A small rotation predictor, trained from scratch: depths [3, 3, 3], widths [192, 384, 768].
Rows from block 3, named by matrix and row number. Each number is 128 + 32 x the weight over its row's rms, rounded and kept within 0 to 255. All counts start at 0. After the name is the row's rms in percent of the matrix's.
# fc2: squeeze-excite expand (model.blocks.3.se.fc2.weight, 384x48), inputs 0-47
fc2.32 076 [ 48  94 116  87 142  88 101 175 106 125 115 130  95 131 151 106 104 106 100 100 107 130 139  81 136 142  78 143  56 101  57  87 129 158 124 123  99 150  87  86 144  94  88 130 101 151  97 103]
fc2.33 132 [107 104 123  94 178  91 146 125  82 135 154 104 140 161 152 125 125 118  84 107 130 125 134 126 103 152  71 140 163 119 145 108 137 147  94 128  58 172 135 185  69 114  55  87  62 119  94 108]
fc2.34 091 [188 109 131 110  99  94 157 131 131  90  81 139 135 137 142 120  86  81 118 170  94 116 103 104 110 116 108 144 132 172 150 101  66 117 151 194 147 100 156 195 108 201 161 108 100 156 107 153]
fc2.35 117 [103 124  78 132  62  90  67  92 118 139 123 134 142 115 164  81 162 125 106 125  92 105  81 122 119 109 132 125 130 148 129 143 142 114 186 156 182 153 136  70  94 105 115 205  71 110  99 152]
fc2.36 071 [106 164  89  97  62  56 187  82  69 141 155  87 155  99 144  95 161 122 142 125 126 123 123 129 137 133 109 123 128 137 123 172  95 139 110 143  68  97 182 174 122 112 120 136 191 110 107 152]
fc2.37 089 [ 85 143 101 127 100 104 145 109 100 108  87  98 161  93 123 176 124 148 150 142  94  97 146 159 167 124 124 126 149 153  73 133 129 146  36  99 133 159  52 125 107  70 113  75 114 155 119  90]
fc2.38 093 [133  96 110 153  84 157 167  85 100 162 154 137  99 108 166 155  87  80 137 142 176 161 114 104  75 102 135 111 151 133 138 128 132 201 132  57 109 120 203  91 117 126 165 137 111 120 149 170]
fc2.39 084 [128 120  84 152  55 139 134  64 150 101  94  75  88  78 142 146 155  97 150 159 102 155 106 105 143 129 199 102 150 151 124 139 102 114 101 159 148 152 134  96 191  96 147 190 105 143 132 126]
fc2.40 096 [116 128 131 127 136 155 183 138 119 153 117  88 177  65  41 176 132 148 122  94 139 164 152 140 138 134 179 120 172 131 116 112 125 158 123 133 194 121  99 109 133  42 136 131  82 103 121 151]
fc2.41 081 [117 123 124 128 118 140 110  85 145  96 112 127 107 112 158  85  90  84 158 111 112 163 132 119  71 136 155  97  65  76 163  59 182 121 146 112 101 154 205 170 104 115 156 137 117 164  86 114]
fc2.42 244 [118 122 152 100 113 136 147  72 190 132 179  88 114 118 116 116 126 134 124 140  96 129 114 119  69  85 238 141 119 109 160 137 125 131 103  78 124 104 146 130 170 130 209 125 157  98 141 143]
fc2.43 056 [163 124 192 113 122 131 130 112  80 125  96 113 148 135  95 102 109  99 134 178  98 118 136  85  97 139 197  98  93 160 133  82 114  86 101 128  75  82 115  95 179  92 193 160  93 117 139 117]
fc2.44 173 [ 75 112 137 165 130 139 104 130 117 119 158 109  92  91 118 160 146 140 100 137 146 118 148 118 151 137 121 125 143 113 109 141 153 117 136  39 173 149 136 114 186   0 135 101 139 115 137 123]
fc2.45 097 [138 119 135 125 102 151  95  83 136 162 131 109 103  90  73 132  93  93 122 133 128 132 132 156 165 119 144 129  92 180 108 101 149 121  82 142 133 142  18  65 113 166  67 111  89 138 148  96]
fc2.46 180 [146 123 162 120 122 112 146 105 131 135  95 124 145 117 141  79 106 109 132 152 128 163 104 111 103  97 110 124 125 109 148 138  91 126 122 199 111 151 122 125  54 255 109 121 123 159 141 149]
fc2.47 220 [188 171 152 102 105 139 139 110 187 138 126 117 147 141 109  99 113 126 117 150 104 109 119 107  55 106 174  95 100  87 222 150  96 137 108 116 117 130 155 124  98 197 178 112 137  89 121 144]
fc2.48 095 [105 140 128  98 111 112 108 117  60 122  94 141 111 115 145 123 145 107 163  86  66 101  99 110 129  50  55 156 130 163 123 134 147 116 105  87 163 105 107 136 118  63  57 151 123 138 151  94]
fc2.49 080 [130  77  78 122  81 101 102  93  69 116 154 133 120 154 141 149 192 123 126 164 131 122  47 126 106 119 111 134 103  79 153 132 119 192 114  80 151 114 115 143  67 104 153 128 126  74  99 109]
fc2.50 078 [117  80  44 147 130 105  57  90 110 150  66  85 145 145 131  75 122  99 143  90 116 155 100 131 117 168 106 150 110 161 121 106 113 107 118 154 136 114 105  99  61 112 165 158 152 133 181 119]
fc2.51 055 [131 112 117 137 116 175 123 166  98 195 104 102 123 143 146  95  81  55 106 144 155 141 118  77 150 151 149  97  62 130 114  98  83 141  80  81 121 152  73 134  75 123 118  79 132 119 160 120]
fc2.52 085 [146 114 116  94 123 104 156 163 137 157 114 141 141 129 109 100 116 169  94 120 123  94 136 118  50 135 125 120 127 130 105 128 102  95 119 124 139 122 119 114  31 207  72  88  41 112 111 145]
fc2.53 139 [162 114 105 150 141 174 146 114 167 139 162 113  66  87 139  88  83 134 147 160 152 124 144  72  82 125 122 140 137 106 121 128 131 156 105 118  19 127 196 123 133 138 162 130 185 121  99 127]
fc2.54 074 [110  75 143 102 132 186 128 102 128 116  68 141  91 146 172 114  74  73 145 127  97 123 100  93 102 180 124 133 138 102 146  97 115 104  99 166  75 172 126 192  83  96  82 118 152 103 138 123]
fc2.55 135 [113  98  50 131 110 157 100 109  78 135 190 119 102 153 161 152 152 113 143 159 168 133 109 157  87 101  63 141  97 103 131  89 140 155 105 124 141 155 154 124 115 173 204 138 186 123 117  95]
fc2.56 090 [107 146 121 110 149 117 177 106 117 161 171 110 120 102 122 162 159 190 115 110 123 137 125 120 127 126 131  39 141 153  47 137  92 109 129 140 157  68  95 113 114 102  56  94  81 119 118 160]
fc2.57 205 [ 65 101 127 149 153 115 100 121  49 124 104 114  68 108 116 128 172 136 114 133 131 144 144 160 189 152  98 148 136 116  48 125 168 112 126 107 147 162 120 103 163  44 119 168 134 107 148 136]
fc2.58 090 [ 89 107  78 159 109 153 153 139 113 155 147 169 122 183 138 126 135 114  81  83 115 169 132 157 102 178 142 121 100 103 121 100 113 125  47  95 145 109 142 155 177 133 103  56 157  94 170  89]
fc2.59 086 [114 113 127 110 127 130  79  84 168 107  90  80  78 110 123 160 113 129 117 122  94 130  99 126 113 145 200 108  76 129 138  87 113 134  77 142 131  73  69 104 153 174 164 111  68  73 111 128]
fc2.60 082 [ 99 125  88 135 112 103 134 145 111 117 161 113 145 148 113 142 123 116 150 134  74  93 109 150 117 120 169  94 114 126 112 145  71 161  99  13 146 137 113 127 136  29 103 105 119  78 109 111]
fc2.61 194 [ 59 125 114 164 141 135 114 164 146 116 160 108 116 105 113 136 143 135 106 112 145 110 129 131 148 153 192 135 146  99 115 131 148 124 132  44 131 118 106 119 168   0 149 102 138  87 122  94]
fc2.62 101 [124 121 140 137 136 112 177 109 161 129 103  93 126 107 114 161 157 144 122  88 104 106  94 120 128 107 158 111 150 122  94 101  94 125 103 136 141 182  30  60 187 168 141  98  83 162  84 169]
fc2.63 171 [ 97 160 114 113  91  98  78 134 117 154 135 129 142 145 130 143 156 104 124 121 114  72  99  92 144 167 135 102 103 116  94 129 203 116 130  41 163 166 130  92 110  38 154 124 142  78 123 120]
fc2.64 115 [ 97 155  39 152 108 109 138 119  71 122 128 143 166 140 104 130 135  84 127 125  91 164  36 143 136 153 127 132 108 124 139 117 143  98 170  97 155 146 142 177  99  69 156 141 111 131 150  64]
fc2.65 130 [124  91 133  91  84  81 134 147 181  83 100  68  87 103  63 178 155 159 114 148  77  72 127 171  97 135 172 119 132 125 120 152 109 112  91  67 149 131  97 118 150 100 126 102 117 102 122 116]
fc2.66 104 [111  92 178  96 104 111 107 175  86 108  41 153  99 109 145 146 101 136  81  95 136  96 134 105 147 157  85 150 102 131 110 131 125 108 101 183 109 160  85 106 161 128 139 158  68 173  83 148]
fc2.67 073 [ 83 168 129 138  79 104 102 110  50  97 146 122 146 105 151 153 121 131 142 174 115 157  65 107 120 128 162 133 125 144 166 194 137 152 113 197 175 113 151 173 119 119 126 107 149 193 106 152]
fc2.68 137 [ 37 114 140 124 121 130 110 161  26 122 126 129 102 141 125 150 174 146 144 110 110  86 123 158 162 126  34 117 115 129 112 113 142 133 109 114 152 174  70  97 131 115 136  97  97 132 147 142]
fc2.69 077 [ 90 107 100 132 120 110  98 115 117  78  83 145 106 112 125 147 154 109 139  57 145 109 102 165 141 126 181 155 150 174  83  84 157 101  80  78 123 112  95 134 141  49  96 147 124  98 120  71]
fc2.70 075 [129  64  79 130 149  92 149 103 118  74 128 100 139  98  96 131 143 143 149 136 160 101 150 180  45  75  71 131 103 129 142 103 111 147  62  94 125  88 106 119 155 109 117 125 139 132 103 186]
fc2.71 069 [138 133  83 173 144 140 105  60  77 157 119 115 141 128 173  72 137 106 148 154  89 159  90 108  94 120  29 154 104  96 141 136 130  88 113 117 113  74 125 156  82 127 116 116  79 117 132 135]
fc2.72 061 [ 97 158 147 121 112  69  60 155  76 117  97 155 135 137  94 137  74 134  95 131 136 140  95 109  93 115 141 129 136  93 135 132  85 102 157  88  58 145 186 128 113  51 135 102 165 112 102 152]
fc2.73 069 [ 96 117  92 107  97  93 166 143 100  93  69  91 175 101 119 136 107 131 121 122 112  94 106 179 134  65 121 121 101 143 113 169  93 108  54  78  75 140  81  98  87  89 131 117 112 114 115 156]
fc2.74 109 [105 178  97 116 142 146 131  95 141 110 122 108 173  82 112 171 140 123 152  97  69  73 129 197 190  92 156 154 184 110 110 109  91 138  94 157 105 173  98 117 158 175 131 134  90 153 142 126]
fc2.75 130 [115 131  92 111 116 133 129 139  80 114  86 127 136 114  96 217 151 135 118  48 137  89 147 134 155 128 146  83 162 133  79  90 141 137 163 176 117 121 106  45 170  92 112 134  91 142 134 111]
fc2.76 083 [ 84 121  90 190  59 176  98 147 129 114  64 134  74 144 134 111 138 172 105 116 137 146 145 172 131 192 181 148 125 156 108  92 134 107 102 140 146 132 131  59 120  90 128 102 119 142 167 129]
fc2.77 048 [181  77  50 121  86 134  97 104 187 135 150 125 105 154 124  92  76 117 117 144 120 147 141 127  98 149 107 139 104  78 144 117 114 172  81  69 174 182 117  87 136 167 129 114 171 129 146 133]
fc2.78 088 [ 62 133  96 145 133 129 147 132 122 169 124 122 140 144  74 155 147 138 126  85  80  99  87 146 136 109 128 118 127 125  92 172 145  88  58  69 195 135  85 143 176 107 150 131  62 148 131  93]
fc2.79 120 [179 139 133 118 132 123 138  63 240 128 138 160 151 144 130 101  89 123 140 156 107 149 117  91  58  91 151  95 119 128 185 118  88 102 121  72 100 113 120 118  95 115 147 109 119 152  93 118]
fc2.80 119 [ 93 109  80 131  80 119  87 101 125 157 134 164  66 141 162 113 155 120 117 142 132 168 103 118  87  83  87  77 122 127 135 139 193 125 206  98 121 145 148 101 172  99 109 177 104  96 130 163]
fc2.81 077 [134  94  97 133 122 142  92  92  96 158  96  81  88 136 136 195  84 103 128 148 103 119  47 205 135 125 100 138 133 126 123 123 104 158  87 170 129 146 129  93 175 160  89 157 160 154 106 162]
fc2.82 069 [ 66 116 131 129 125  78 148  87  86 123 129 140 123 177 126  64 118  98 137 121 129 102 117  58 115  95 105  66 128  82  80 170  75 101 153  89  94  95  94 115 157 152 126  90  96 118 113 126]
fc2.83 089 [200 126 124  98 143  91  94 126 226 128  90 131 119  69 136 120 152 154 112 136 157  93 130  84 108 108  84 132 122 150 147 117  50 144 136 122 117 116  97 145  82 123  98 116  88  77  99 114]
fc2.84 064 [ 67 185  72 138 100 107 129  94 109 111 151 152 115 151 140 183 129 108 119 122 109  90  73 109 114 104  86  57  88 146  83 148 107 112 133 117  90  69 106 156 100  85 180 115 110 105 135 122]
fc2.85 187 [122 135 149  79 107 136 114 116 145  75  74 123  98 103  86 110 144 148 131  87 120 127 145 111 160 152 144 103 151 141 123 116  91  87 149 202  90 127 113  79 117 221  67 119  76 147 112 149]
fc2.86 058 [120 107  91  99  96 107 112 140  74 122  70 102 162 162  97 116 141 133 150 144 119  70 115  92 147 138 122 148 118 158 128 107  56 146 152 163  74 130 109  50 105 200 133  93 137 147 136  86]
fc2.87 077 [134 114 130 139  82 139 145  91 118 130 115 103 164 119  85 168 119 124 120 125 122 130  29 115  99 128  90 128  91 136 138 137  67 155  67  82  81 195 128 122 113  98  93  69 104 157 103 140]
fc2.88 071 [124  97 115  61  47 146 150 141 122 166 148  89 130  99  78 160 138 120 120 125 154 117 124 108 136 140 112 177 123 114 120  54 114 149 126  88 172 187 117  53 146 110  89  99 119 149 124  95]
fc2.89 079 [139 143 126  89 106 102 109 136 134 139  71 110  77 125  89 131 135 135 116  98  66  78 105 126 161 118 172 140  90 134 107 189 117 137 146  67 155 160  47  71 112 105 116  89 118  81 117 123]
fc2.90 132 [147 172 136  78 130 105 125 118 173 121 103 128  94 113 122 131 110  88 130  97  62 136 162  89 125  80 147 139 155 139 135 141  79  61 145 144  11 127 140 105 140 149 118 122  92 136 135 173]
fc2.91 100 [143  71 117 151  98 140 112  59 114 124  75 114 143 101 149 152  86 146 118 183 137 114 124 110  56 142 128 135  72  98 140  97 163 145  70 109  91 168 110 186 109 144  98  96 124 164  92 142]
fc2.92 052 [121 103 126 110  82  71 114 164 142 149 111 139 147 123 166 127 117 108 113 141 105  80 152 157  97 137 160 121 102 120 116 105 146 125 127  22 108 158 101 135  85  44 160 123 101  63 137  93]
fc2.93 139 [151 114 143 136 126 144 119  66 164 130 159 110 110 114  81 131 101 101 138 202 139 142  89 123  76 100 123 147 132  96 106 139 141 134  90  77  85  78 161  94 138  61 151 115 214 138 141 149]
fc2.94 094 [199  92 126 151 157 112 174  61 178 133  60 160 117 107 112 138 120 132 162 171 115 147 142  90  75 100  41 122 113 130 158 105  99 141 126 103 124 123 168 112 102 134 124  88 133 133 106 161]
fc2.95 071 [146 143  70  96 124 125  95  93 115 136 143 143  77 128 122 124  88 123  98 118  98 202 119 144  81 144 106  70  97 128 108 129 113  93 202 161 159  97 195 128 113 151  61 127 133 137 116  89]
fc2.96 105 [156  67 145 128 117 156 106  86 150  98 182 106  77 153 162 139 128 102 177 162 183 157 131 114  43 121  98 117 157 117 132 132  70 167 102 105 109 145 182 130 159 137 128 142 154 131  74 116]
fc2.97 077 [149 111  88 100  79 123 103 120 145 148 117  93 142 168 115 115 118  75 129 152  90 161  57  95 108 124 106 111  56 100 185 166 138  87  67  80 138 143  79 105 124 123 170  96 147 113 116 133]